config = dict(
    text_encoder_layers=6,
    text_encoder_dropout=0.05,
    muon_scale='match_rms_adamw',
)
Rows from block 10 of the audio encoder of a small contrastive audio-text model, named by matrix and row number. Rows with one number belong to one neuron. Each number is 128 + 32 x the weight over its row's rms, rounded and kept within 0 to 255. All counts start at 0. Numbers have three digits each. After the name is the row's rms in percent of the matrix's.
Before each neuron's rows are labels from the 100 clips, of 14976, where the neuron reaches its largest size: "responds to" is what is common among them; "loudest" is the band of the loudest frequency at the time of the peak. Only what is clearly more common there than usual is listed. The data: chords played on synthesised instruments.
# gate: first MLP gate (encoder.blocks.10.ff1.gate.weight, 416x160), inputs 80-159
# fc1: first MLP up (encoder.blocks.10.ff1.fc1.weight, 416x160), inputs 80-159
# fc2: first MLP down (encoder.blocks.10.ff1.fc2.weight, 160x416, transposed), outputs 80-159

responds to: harpsichord-like
loudest: 2000 to 4000 Hz
gate.236 045:083156119113160111082128135147144114092086121120167113132123164139117086114133133115146115078137123137146141069160131178163122132173092145102130135118105086137144137146137145141143168162146121075111113164084133112070116197114194094116129157
fc1.236 043:062154158134121107109110176119141153007067141147116162069103167084159109101166099116129123189156116115165140075185102159133108125095064120102130114149120118146153190064167087111172152176125169143055111099120116116112112095141175130151127159
fc2.236 047:082055182119172115184144129106084119085060115140167185090114126145170169118145140148129140135114139113099152115126108151173107029096134107148133111163121170119146101113141146092150165122143166146118154089093155127120114069105114134127157137

responds to: white noise
loudest: 4000 to 8000 Hz
gate.393 141:157163049148137120121174129061144069187135115127165144072148130094058120150118145144136110155148130056121162110139115124158130197153143168119129122101152135120117068146133075126144185137123101157120112147055086090144159136152176074175118133
fc1.393 138:136118055102134141190145081084117138147139099148112112150098140137079133118129178125112111141142129108111104098170131111122167152161123136060169088081099115121179151165146113121156097149138140162166119109149097115151144116087136098193147122
fc2.393 137:160071112098092156116124120142090145127171135108129166102183137162143121035178136109147147142071133136106177158120104136126148120128068150058103150107122112137192100125169150104189126132189150092129142110107084167102108175094078122140141116

responds to: white noise
loudest: 4000 to 8000 Hz
gate.316 095:115129093148127164178090120164106115103117099147164114145136118108074182155116076148140122116091092127086082149117212045107139197171188150152120151103116119125166153199172140129126131172128048106147135162163106094197162145105133115123113133
fc1.316 098:135157108105168150133157123109076147155141126188125154103125091107000125130172141124120129172137115106118140180055199097118111135182204170172103108102124108178156095167109095149115150066125119165150148130169101114175054160109135173100096127
fc2.316 101:122118116115171212166136097127120157134100140171138076154111131159112147063112134064147129178121157154104115151055110129137118096168125189152135134085130115100177110155088089103134184116145137133133143129137109140083061195130148138147137090

responds to: the note A#; the note G; root: G
loudest: 250 to 500 Hz
gate.8 119:103100141096165162122114094071094158127170149084106151163098136158081125147065200138086125098119155096105123143145190146125133146114191149112109126112095157109089142124105144144111125136145171160125127129132114134143123103123204097154073074
fc1.8 122:097150128204138066083112135113155145097117182104081195103160145097135103111093158077148200136144110109166114139128118158210154133126163104060187107132149139087202062099108169119101112114148066197073156149141100176116140087145085136163149127
fc2.8 109:177109156105118064126125127127099117100172101133141135100106133115164151107125107158066041116151162093062157122170155162127121090071149174097178139112087076141118108170164132143134145107095118176118164160136065102150141117127118140167125122

responds to: the note D; text has "noise"; root: G; muffled (low-pass)
loudest: 500 to 1000 Hz
gate.216 070:132136104147115096145128128062085125082144145126110107133136113129099089125114165105090048124095140213122154094157065119106134208130112117137081109104050162108085152114120134138198120214133165111097111119137129146149107162126085100119161121
fc1.216 067:124177153149148156120147141180158152151131076149130115074125114101103164164116087139163126123125169104201116121135073069071099072059105111178149118169154126120196147139155125142114113099131084145119135091126120128131152187109154165141121121
fc2.216 075:105135121139134135135148114144137098056131120098161085085155082124155087124078116179138064137117114149092139101181167122106137088123128076091127166070113121130189162142152136102088175131156165140138175097121103055108135123139075148156163118

responds to: clipping; text has "clipped"
loudest: 250 to 500 Hz
gate.217 056:100091116077066078109164156128104092049117080095106112193111098115121121147123154166146118143083176184093185067149171127132118138107097097149134117103149142196151074125165150151185106049141144122101143134120118129154134110177067069175105176
fc1.217 055:113117048186092170132126139171152108123097177149132132124107129135124134168201094145106145088107095190111163089106171172191110109121178152100096176190127134126140104175153103170173092071193139101051135146109151153088154174096137106072044111
fc2.217 061:087116146092089152137141115104131123112162110197119082089087137138126165143106134101108115166073132131182136095112076112087109107151148151134148154107144087211097160118076145070099134095126058120081147143122106173088184157138125227135086102

responds to: arpeggio; playing: arpeggio down; the note C; the note D#
loudest: 500 to 1000 Hz
gate.192 132:082119080172130187145129175110139186102082101119092101120131154204100084150071112188082109159103142115096056112195155168107150149070156109156084090104148121105132147169133104098175130113127150161113096171086103117147148139084128110096128142
fc1.192 124:149144168150188128091135111098166150170168137102169054103080094106079116103155100121117159125135121173161116120142114107196135112159111111154128079113144166138127106103162161108150106147110090146174135118131157122160086149187100074058144095
fc2.192 115:083078106118168071147151083175076112135144157133119191138125105174156130080142117139146088084105111115092085141140134152097107108175118143130133119103165204146154088152108119138073160114137147067195132148111169084135116123146086062174157143

responds to: playing: arpeggio down; square lead
loudest: 250 to 500 Hz
gate.364 047:096094163128099115109150106115103167106119109133087154123083088067159120114166127100149118093149104156119145157170134173106122146137168128157143154149165079117115153151126156115193150078065095115140151130144110108153108135178079193081093145
fc1.364 045:152109091123069133171116115125132203152137141086103133089118122133157157138098112109147119180083191127126146201155102186152138121115113149136103115129121103123179129166155108178162105091134050094069110111135148147126166120176148148149074129
fc2.364 048:104168146152076133118140113145129130124120111218126140102079055127150154168088139154112076113138112184137137134103107184161141113077151117122135127171140116110156143162052118187105135158079125089152126112092156109135122095139064118117103142

responds to: muffled (low-pass); white noise; pink noise
loudest: 1000 to 2000 Hz
gate.366 092:124081147144174117090143088167088125066170147151161144151152129145099142155087116135108174115121147126158146072071121157109156171171135060125144093107098149087154142065149139144120080108140129125062101051110146128133098144140129153118101184
fc1.366 103:098133122117092115157101132113087171117155108132076165140093113145070097122141134125104053135097124069086194147075129165105155105144135091155088119082134111091106094196091156123113102076160100148153145070142179178085179128126155097099148208
fc2.366 098:172122176159093127133130063080096148165053138087130135080119124107129163081145100073129126179132110110125163179134152161155129101166117122156098103147125106044118158183094151099177127181195058117178142131159194112114124130142173082105114079

responds to: the note G; the note A#; root: D#; root: G
loudest: 250 to 500 Hz
gate.124 096:140106135145144185156156098119138084141118140093124131086128134110105112117116169137100171143121078115113107126131108094162111128074124156128097109169149176140097073154084079085103126181172150160055173114086103194149114114121128099114137118
fc1.124 096:080127101092122125204072151158067106162192155125155139117152089108113080116205118119173100108153119157155165118148131133126090168195160094115172149121127147177131131098153108097097131147103090166155097122121164111153126113138178120158113139
fc2.124 102:171144123152107135148130184096099114106132136126157100110140093131164114172203134139143131194156164154093077139113121142040071142085116104070096177166128111197099147153151082113112089088079135133139101143071100101102136114138122113099087150

responds to: the note A#; root: G; clipping; text has "clipped"
loudest: 250 to 500 Hz
gate.176 105:164100162142108134058149115147161154140041143116089162141106124097085124108100085062134156177169120080130121089083118106134110122149118124179101135089127118144128148135072150149099137147086140189158162161138133139119133072083156200112134112
fc1.176 100:139093128140102156111172142157175135140160131143120149147137152118087112090052138128137104146171106123139088094155084121126148148169161127116083080082128157164166085135093162147164112157077139146074102162075115175073191080153148142117127142
fc2.176 102:122149135145169128079192129107107109066171153123101098121107056151114147145093147134129101207145067143167179094160128070170164178143156175112156149128102129120154137141115101114146172143135132160071113150144110157121167079090148127118109108

responds to: the note A
loudest: 250 to 500 Hz
gate.173 114:127132084148086115224099149106157099160217080148115146141049128107131156083086179104113058117102098131113137175157177137197204140144119147116165098097165132116114089101148126093159149139142090150209155140159113179036157109111062087093145147
fc1.173 121:057137126119143066196057128135111073132114134091074118103090091120132114098121152129094115094077115175164150123121183144160185115168143100148170095149155095082141099066124164152148198132192122155180143132079170129083151156112081094130150171
fc2.173 119:136068103110118110146076156163072080087102127098070107126121131096114112209115153151145144124134142137057148135168151120127133167102139140196070114134159061117181174098118104148206113175109087074086150091140119096125089178172101166118184123

responds to: clarinet-like
loudest: 500 to 1000 Hz
gate.309 082:113118123120182156106124140096071159167141137131142072137113066132124096102123166126165105104068098136104133165146147086134118137124096182086128107139100114171048127154088169144094148237157098144137192123078113113165130112150111177119120144
fc1.309 081:108128112157152146140117143107212057153083152094145152155081122156160155135134198108158139132101077110120121147176145162140114186118155142192099093099144133143058085096169136053158070099145114128120144173178133160142159124137089092056094139
fc2.309 078:171146125112132131126126088095150055044183093123156100146095182124121131137187144113117140085213145106096140117147077142119158135165126152153133114142138127102179163106101125105110120113182148096102076122155136059139100165172117046105089118

responds to: the note F#
loudest: 250 to 500 Hz
gate.415 098:154170143149217111106114131098122144093098122166150135145180124151135122129164065125139078081144144149138109129214124132140073185132112152149097118146099095125128123109118160178156121191131056134168159103117080101174139095161181128076098111
fc1.415 104:119083098166111168107126132113085094183157057189119169098121139117152170085090099128069119147122135114154171148135165090106169154154102181154113140144117084127118159106146135134098102135146150191126141141151165138088096166080174148161156108
fc2.415 103:146102129121128139142133103096106150109082123128065122168136179177097133155120108134075114111170072076140166140139118116194188125140121125132134111141128175203040113170119139108116161108107098090072148136054114163133112054120180107163070158

responds to: muffled (low-pass); white noise
loudest: 1000 to 2000 Hz
gate.1 079:080125101093130168151160116127105090135073087190128167114074077151146158065104066086098093179152134175082115108132111091146115099110168085154143120139144183129114051148103134118150112068128142132201141120132133143106111155162133100126113118
fc1.1 077:112179152113067122110115078114121153117082174109147086102085151107110127135171136198126122136120107142100130100106193146154138154163083087139162080142109079123149108116189129084174093122166145149119132089135152147140104120116127136114113101
fc2.1 084:102182153167133138141153068125114084082100057145098132163051072137129138120173084133120080168126150142123145147125093156166086149197057071117208130156130129081114079103116092061116126130210131088131146110104130137146138151102113124110123129

responds to: the note C; the note G; root: C
loudest: 500 to 1000 Hz
gate.135 058:075084151137077142184146119164143149146130127115057135144161098159118179137133123133112184113125128121084125090109083094159153170131092130149118137153130118119102165090099141204138172094096118108130150125192097115164160126160117105112097140
fc1.135 060:077086100144054190115083145123072157172180173100082142139148126156099197115169141119095127133098097114143095106099096134085140141121132076140126131154063137167074142116078143211117169086077119164133078139082151126132121130145146146143104138
fc2.135 064:114143140146174093129147152146102124094068209142123114070146186108150165115058116140089119061135112170142119122139163172152071131100191116136155162172102147069124115133081160173161148108122117153112137153119144147134191125079116106123115111

responds to: white noise
loudest: 4000 to 8000 Hz
gate.208 147:077124124110113132150142174094106139190080183166107108129118141104099093126157126104134114143124137089214126135083186121087092159161179120180148100085163130121111097107128125106127108141123064122131186188126139115132142101135169129148167150
fc1.208 144:158112102128114110146182094092095062084146122171126146152093142097073204178133131118113140145091149085118088161074144139090189165166176153139152105158055123137150097169090108189198142126157148142145169131113089112137079124164091115126110129
fc2.208 143:135148111089065195156142157150055143109113117148138130123105126108109173093177101107152162145055129172109120189106172174129156126180174100162121166150175094151156120120129116090138188164111090076100147135092147108052143118141126089128120137

responds to: muffled (low-pass); text has "noise"
loudest: 1000 to 2000 Hz
gate.355 103:159145118198143110176109089074094112101117146092094136162090096159102119168151103097055153137145100113109141170108103181145051176137173097087091130075169137105082121140153132157081166181122121038112170125147171154129125143187101147086153174
fc1.355 107:081101182132107130169130102101082161117146134103118101154106169121101212141174104057123129148163088153117094114141148140138114167131139145115120030140166152097133093148107146097174124167155175141159079110060156128188090129139095125132078135
fc2.355 111:150091162054107100082171185160061100124131144163133118134136112129114165165142120107153161087165129172209113135079124119125170149167086126113144116119135139136141120162081063145112121208113153162114142115125150072095089102054106130104080198

responds to: the note G; the note D#; root: C
loudest: 250 to 500 Hz
gate.266 119:127153191143114163171118096122187114069129140100143127049144093087163101116135178152172161102161114133165129136138097083093189099135140137104164160138127123076079143178157116083176133181100121141106083121087096144175181128130109137077047155
fc1.266 126:152139125137143141093145182140104072176127156080134155209132105151148104104102106107120111142138118142098105156116165191096076162143123108181059120137131156174134123058154135162148107081097113097132119128136150133101113119103100032136213161
fc2.266 114:099098160096156134133152131172133164045104065110169114126142122136150073101121156132139120147154120107131086193143150117081127118196189162132136167130089157199090130176154148148133139065158131176126118147105163096100131076068124111046120132

responds to: clipping; text has "clipped"
loudest: 250 to 500 Hz
gate.237 095:110160121151159163127115151146136194071097180029172150109128068133191150186128081099134063122147145032180097157151096161113102156145148091141115139146151104107140116118069104115125117153104143142131139156110095124123162128144151160111149109
fc1.237 095:163176115181162103155127060114137136096138148123147144128157159125120107068123126129102144171149138124170128151129136168107171164160081086201145150064149176143063121141158096157110140149124098213123158153074146072126115080149145147168168129
fc2.237 094:123159090119064130126139062127095104132229107163113093124073134091135078135168154125102151144105142099123137086099113093108115105140120145153146088119143116122103166154119114134133157106060130091091062148127167131161145103157121153155147185

responds to: arpeggio; the note F#; playing: arpeggio down
loudest: 500 to 1000 Hz
gate.46 163:132089130129101071170179191039112082144123130093159152082087056116138134180136144114088174129128175126167164142108120072128134139117155131090128078150156125180011141146138134114107152125124083129151178151115075085122107176100171140111150179
fc1.46 158:174140088156159052107135183090041104078125100114124175127143096132120121182124113089114145127057171098144192169116149065138150142057151153142132131096173107132082121174104185143097160128143139097102142108152085135149156135105133139079117166
fc2.46 161:123149161159143093150106089156062154117135155128095157063178183057120157138141139171094110100108086147169075031130135080109097143140148136126166139113171135138101160147191110149183120124077118118116202108159132085116160111106086165088188116

responds to: muffled (low-pass); white noise
loudest: 1000 to 2000 Hz
gate.6 091:122089131122095140213161058111153100133125074118128147151148110171071160092155087076052180113114142094119126143119122155126139101100147069075151134058136137100127087127065105133166112132157134110209195138126162127157147225087069159142113113
fc1.6 096:124173097108069099077141131166147196100130143117136140165137073135124161098147028083145086112139135104113104060163093151178187137133138147150148141144110086154158122077117109136092132068146134118114151176213108128087096173094142144087180125
fc2.6 095:190157156135071094113189123111125160086164114098112112098094105129088138093127150167154163071159168103105084086128088143156132143134105117084110139128128106131140133140203138123108123104119183088149196108181124150107160117171103137172176171

responds to: white noise
loudest: 4000 to 8000 Hz
gate.88 073:133103192071138142103123154125081107141136114174144144167136149140041157135102101124140130195070108099131150129102194107091154139171181172130108092072116124152167118111149135053133114120132102104130127099152146156171117114082101110158128156
fc1.88 083:163088143079126159132148117090135150123081119126141108131170161127132145103152136141121159100161132107153173075177046145122143045096077127108143159116117133127087136090137155097118140227128175174056068119165203122131131153120080141068158183
fc2.88 079:118100118142077083162079160085157114152154128096137119079081143118133123161141130101090147112197157094125148112155127176120134094073076117128106160184102134170108175170116112100069095072142153102210056106178174185128145113110120136173182128

responds to: thin (high-pass); rumble; pink noise
loudest: 500 to 1000 Hz
gate.260 092:093079129073101100140161092131133114114179104186101160160117137112096159141121110081168144150190134104180142083177159085110125152119093121087178170092112095074048120144081171113108113149110089156138101169087129162141129166110136163232103119
fc1.260 090:192164133127152113116118146126110134108101109143128155129099189196148120116122147131134137102115097119134135132109133135166133138149177083190086095188160116140128121075125138095101140168182133114111176076146113141141103108107182050132095149
fc2.260 096:164136090106083091111135078098062125144132140076143144156116171089222137154133135146085125187058121153120140091128146129154066155092117125153095074141128193180168132112070107091144159159133171149127185101170136104152136138129147145058133087

responds to: the note F#; arpeggio; root: F#
loudest: 250 to 500 Hz
gate.56 084:126111108108139155172135116107109141145143133172140145168143128100100118135123064125152109127150175195137108123132104084083115157158131045139101146143094090143187160057103116107169104164112134065169165127077099183141122116164142136132112115
fc1.56 074:099093121180148117092134122068108112097138189116077107107113140186144179104100101113136130095121161167161090170138132158158178110107121159113103149074174131153089127140141091183100087148114109199079101138199184137136089110103127142134142129
fc2.56 076:132093175165057123171117072098127126177124093166077121096120139155161126123205125081119090165103115153163149201099138076125159119147162129154092154070149092111078146130141146116050156140124183136081210147172150141061089135131093139120144139

responds to: the note A
loudest: 250 to 500 Hz
gate.365 079:138169151149130075193123081157097129165088172110188096098142169155164157140128142118154149124095124118133168075183095120108117167175138115177132104113148098195131132197108134111162158121085092123074117115170137095168153113118096100087124112
fc1.365 071:138157178159081023089084130072110132099159112068133153163073122089117116098055182211087187147115095136159170150110106115136134124172140131092138133065091130128136121115191072100137094186143132127127097105139105149141118166078158176174094144
fc2.365 074:119107114135080087140173140116117138155126101177175115073149129117103164091168130149103139163095111125129137061135097142143190144137174179065116159110095175179103100109119151125137120149156109155163077114125143160113067132114154117118144182

responds to: the note F#; white noise; pink noise
loudest: 250 to 500 Hz
gate.169 123:124085120119080119166135112140126175162133103112092062142207089123079139156132099117178132188150119093117101120101116058139137130130119080172170093129142128138137082093083161136148176119096061134131143166103187131135171151138104170147133072
fc1.169 127:091112114075137143166150096129152117162205168099112157155137153122163180192135151087089143143108069105125147113170127141139086162074076097112112108103119048134168134130125142140130128108096126114180154121089125086118164114109131128151128141
fc2.169 130:102104092124163119188120148126149148135145095108065129116094143071103111155157180089135105117158120186138115130158090067140095093085078096119087170169165065105139137109132138111128155081169101097109120137124061124103176130123121110147097103

responds to: harpsichord-like; marimba-like
loudest: 4000 to 8000 Hz
gate.368 132:123130107165125161112117069143110122145177141120119059070199105143070144148116129117195128138156169117215121071101135116113095073180180125145126139142085142138161207162033119085089112179134152128143157136139159155184158134109109140123125133
fc1.368 133:147165130127105132093123103125164098129118101117111180190151157125112152125143092162121104110151115130155138103111138123086154173120120140149081131122175093067079119092201135155111137171079218133178086122114175151116157090126093119122123200
fc2.368 128:139084095129127077163188125180096113148076131124121094145121127105109125149101118104100118091149158166131074126105148136128127164193180130111113164146176126090143123158134154139136151176206115094131074148130156190180162094125107124109096141

responds to: thin (high-pass); rumble
loudest: 500 to 1000 Hz
gate.85 142:101116120134129127118134109142117118171129141122080119128098111113138081146153097074150121135053178176170105096098142118106078109097143171095175084133122197097142116082165151116136114168144133120159158144097117121057115146168067187170080159
fc1.85 131:143149156176099090122148137139115086088123059153115147183145123140149150171128113109058128104181119126057128134105127141141110092120128136189073099078161151092100163111157152120094090106153145109147165158099201190162125119092159095087153094
fc2.85 131:140146090131164176181090170148115141087154131177130146135119118108174113110157150173162150204129087176199140080093122095141204166164184162094133130119149126099166104094144112132152147089158133167149106097173147147123174111162178138095127115

responds to: clarinet-like; square lead
loudest: 250 to 500 Hz
gate.189 134:123145167189139108133148172145087089115132145163143161205121125130116155180168106066123124134133141083154174094133090116114160145093119055160140167130073126208116185123126136135117181105041097103125135120154132139101161078086124108130156156
fc1.189 136:162165173138082084095139092120083132142092145155144124126156088137117163180116120105094147164081127119132129132082164104105146158091147128140179146170048130138052163143139165201162113096086128145126130107158157200098148120091104196084145161
fc2.189 122:138140141094151111112105093140181124102142065145137096134135203136082057155143171145103089121123114128131188110144097207057085127090160115106105118133138103168122117112150095114096108077068171100078107169142142114117122158124034172127126170

responds to: the note G; the note D#; the note A#; organ-like
loudest: 250 to 500 Hz
gate.268 053:135093118161160121128111175126131127146174140174120182192148111167156085151134034097108139139143129148147078142142106128099076167143124147128155177072133117161157127072075107124115112190101099122106182089155178114109098136168166159140160085
fc1.268 050:123103157121166162111117138118103120151147141071126156117134133126159206135142144132119162096124158110144106135135148133097116125152192085134111217146109092142141096089178137175115108142105077134138157114155095088121083162106097126174134136
fc2.268 057:152111124115115130100107165160133093117103113184174141123110100147188100155112140157115104057129127080122125116129156190150116115101149116130142152117090092044089109117137166115122127105171155113143131117124152166069200128091152089128156129

responds to: muffled (low-pass); white noise
loudest: 1000 to 2000 Hz
gate.211 088:104159117183170133115099089138099184064122078136175159108134157134061144124183109148099163184104154112151098150085173108107095170188160110174121077101132067122115086132095144121103120095085110116090105085143127071131130148095098148145088126
fc1.211 090:118111055103129164155144173084153104152096170061115124156118115108209110112098166112118157055176176151085171137179095117144164113144125106084153118129139177132144179083129111162117158126138164109053139116101120117053118092152088093065163118
fc2.211 096:119145115141090106113126127157108143106076121135107129125141115072128036125137149149079074128161179175136107097106130161151088100073136103139090180159109129131132142118185147126120089085145160152074092138106156194107187094151114148076098170

responds to: muffled (low-pass); white noise; pink noise
loudest: 1000 to 2000 Hz
gate.333 099:145104151156180105074109118116119089130186078068140109147154109147186160092083101099116113127130166192158070135123093183148101178168161092106134061169071113168127163121103134093206077073167094111118163129130113152179121140162101142096122135
fc1.333 092:115079123104172143146117146108093151125182079114116129100084100149126147111180134134136105144050061165090146131172156092123090145117178113116074097102099099134174078142146120104152123090110095133142086111094159122140145093131133066164118135
fc2.333 098:172139138107189175125127114101086105160103114110114102095084100090138173108155070116151090153070112134170128136155132116158151139114158059129136100120139186169113094147174149096132145174110033180087122137131177098131148103186080127118155133

responds to: arpeggio; the note D; playing: arpeggio up; root: D
loudest: 250 to 500 Hz
gate.330 126:114138080125080091107105056170167165155160114138134104152117088129157163091093098128178093149141142109119174100136128132171123172138092130086164122097105165091156092116152130122093216190169132125090131095178104123133161146107169204106114137
fc1.330 129:180166171117132111120080096092145112088083074140138133171129112091124180065104147112180115129091159188097135147121098110144096090138105102135168174127069138166090101126144168175205121052130117127154107140143113069084166070163096155074152096
fc2.330 130:127068116188087085163147097119066145175124172156127120176108143093122179104157199153174101167148125121079141093139084171164096185130120194101077134126110166130109106083131106127127107165198156169089150163116129100146101121093183160114122081

responds to: arpeggio; playing: arpeggio down; organ-like
loudest: 500 to 1000 Hz; 1000 to 2000 Hz
gate.362 050:125156118131136094109126092105106087125125134142159114158136089183088163119112145133163095148125074130123140119108122179115168101192094163140167163112154143127124131207157150107143083139201066179143093121137098150121124120137127092133076183
fc1.362 052:115119141143151116104117117140147141108095104177136118111118153102215068139101132100147128092134180152125121098170155155132062168131168122160100082114135094112114122103125109096158133082130134144122159154090110095192137175129070139160153095
fc2.362 046:087142140129144128185102171143150130120163163200173153085157188084150106143142135107183130122085133103139125184149122107149116167140154144098139090174147164110127135128134134127147167084117128088058157119091118080153158152098100152055093144

responds to: arpeggio; playing: arpeggio down; marimba-like
loudest: 250 to 500 Hz
gate.146 090:119136109151084131141122145148146079154122211132065172187073167167105132119117124159107149177102159080118126077134126181138146163097155094125093197131124185133132157118106104122143147141139110072204120188149131139205120091139133099150085129
fc1.146 091:128180104146135088209133132110146082087088139114109154118156136078121097133158153105097118099176092079105145111130120097123078125103134126143108100128126152192041072168134076146140197158155151191139100168200089113112143099156144168110197137
fc2.146 087:161174119137161102195121151122124153041093110139136117174142105142157087162150092101167120084120059118129134184161170127129096150146122106197140095121101120130086103142136148154112117168128089109107096115155141191088162076089109171101104179

responds to: white noise
loudest: 4000 to 8000 Hz
gate.390 075:088131152123083141103125115145091138074136150142133175176142083106038159110128153130102145148180133148070155137061177153104149141152095156202153076106130126195179098183164120133146152142126066122074161110099085129171163112077140134124093124
fc1.390 075:164152116119110151170147087122141131138137141132134110150154106113164106104184100124147078189107148081209125159112022183105147111076072166104097192159099111070062098093119109124088114118087176147119087111137136128143118110172124132123140137
fc2.390 086:108135134133157054123115131092092134129113141122108131095140099131146080170152133095060100150128186094128079163155123180116063104100125130062137143159132112139074154158139104158083119100154173099153132131131158148121152092120114177145181112

responds to: thin (high-pass); white noise
loudest: 500 to 1000 Hz
gate.343 066:122112153198170110140100103088113142124130119098115065099136095157108158078121123184108118174175140156204166145097145086129108097057120113060138145144134175098137151128104144143137121173089203154118090117141157080163141215135125120139156095
fc1.343 068:158135096084104143144089105111128120184111102175137123132125125157149156165108091141128139187150102090110093194147104183077131181100144156087108064118126130132139089140108169110107065114145126096110101060136109071171096157146127161100128116
fc2.343 071:128143081141068086113096119105092095123173189080107145124139167150147084174124102137148159118202091117177128137146121106167149147172144095164102145099109108187103129195128104194131163161089163102146111143158111140113139160106157177147134178

responds to: playing: arpeggio down; muffled (low-pass)
loudest: 500 to 1000 Hz
gate.201 032:109098142078117084179163126077098088146133152113186172133192119124153113087162141071131090088103088145107089122159120110161090129123109110171128154096105118122109164122184113109114129149092134116111145116087186140113170142167088096106131083
fc1.201 033:086204117119090169114114154094172180158110106176090183166108110116187098152159143130130110142108134133115117123156152209090133120169126127104121127107187108122132138127141120151088154152121149106058122152084160110142129092113135103130153146
fc2.201 037:033172166142065097152161157101115114119141139146166164150127080105184120144099142162096126138104098112204183129183114160122116118153146188151154077125109106125114150139102122147147126141108167168064097143172100100116114125134143140079182123

responds to: the note F; the note D; square lead
loudest: 500 to 1000 Hz
gate.16 131:124185169156068127174123164094093162087113086166142137101100124161109104111093105111102140166161086143102126120108131209102096187126124115075138095088136184135134111068148146166159152111171171138115200144138084138139161147118081143076143159
fc1.16 121:075139124165160084111146133083139178155097117145142163127102113168195167170130076082124110157079093121141166096169130145161147089108084083100165129085138106111109169146141111124148190121109112167183081161203176060130147144087098130081101121
fc2.16 120:162131168137180123121163138104178118094079141095114095165124114101078139188105133163124170157102096125085167056179096117084159121178125121108165118133109135116107139151051153124106159156136095151128134125114132153161091182132129104084162154

responds to: thin (high-pass); white noise
loudest: 4000 to 8000 Hz
gate.20 121:116121118109082125161169070081144134158152114190199097091148095161092158139159148113104123107071157144108171126150123090108113174202124085129175144105121162186126154145133108056142054128133112176096092079147103089185189092120160147147148141
fc1.20 126:117189125136152126140068123119048109140133174170119110115139150179140127151126174118187143105103128132101102181079183117146115177098178123137114119125097112130139110121122100149146128144140191075094167077068107169181132201085143124155149104
fc2.20 132:084120154140199156117122136153114107139139192168128130124116145147131114157121170122179116130129170067142085154099174066134066073079137181125100058114076120151133138131100132207180094185101130115136201111122192127053134160128115087154142144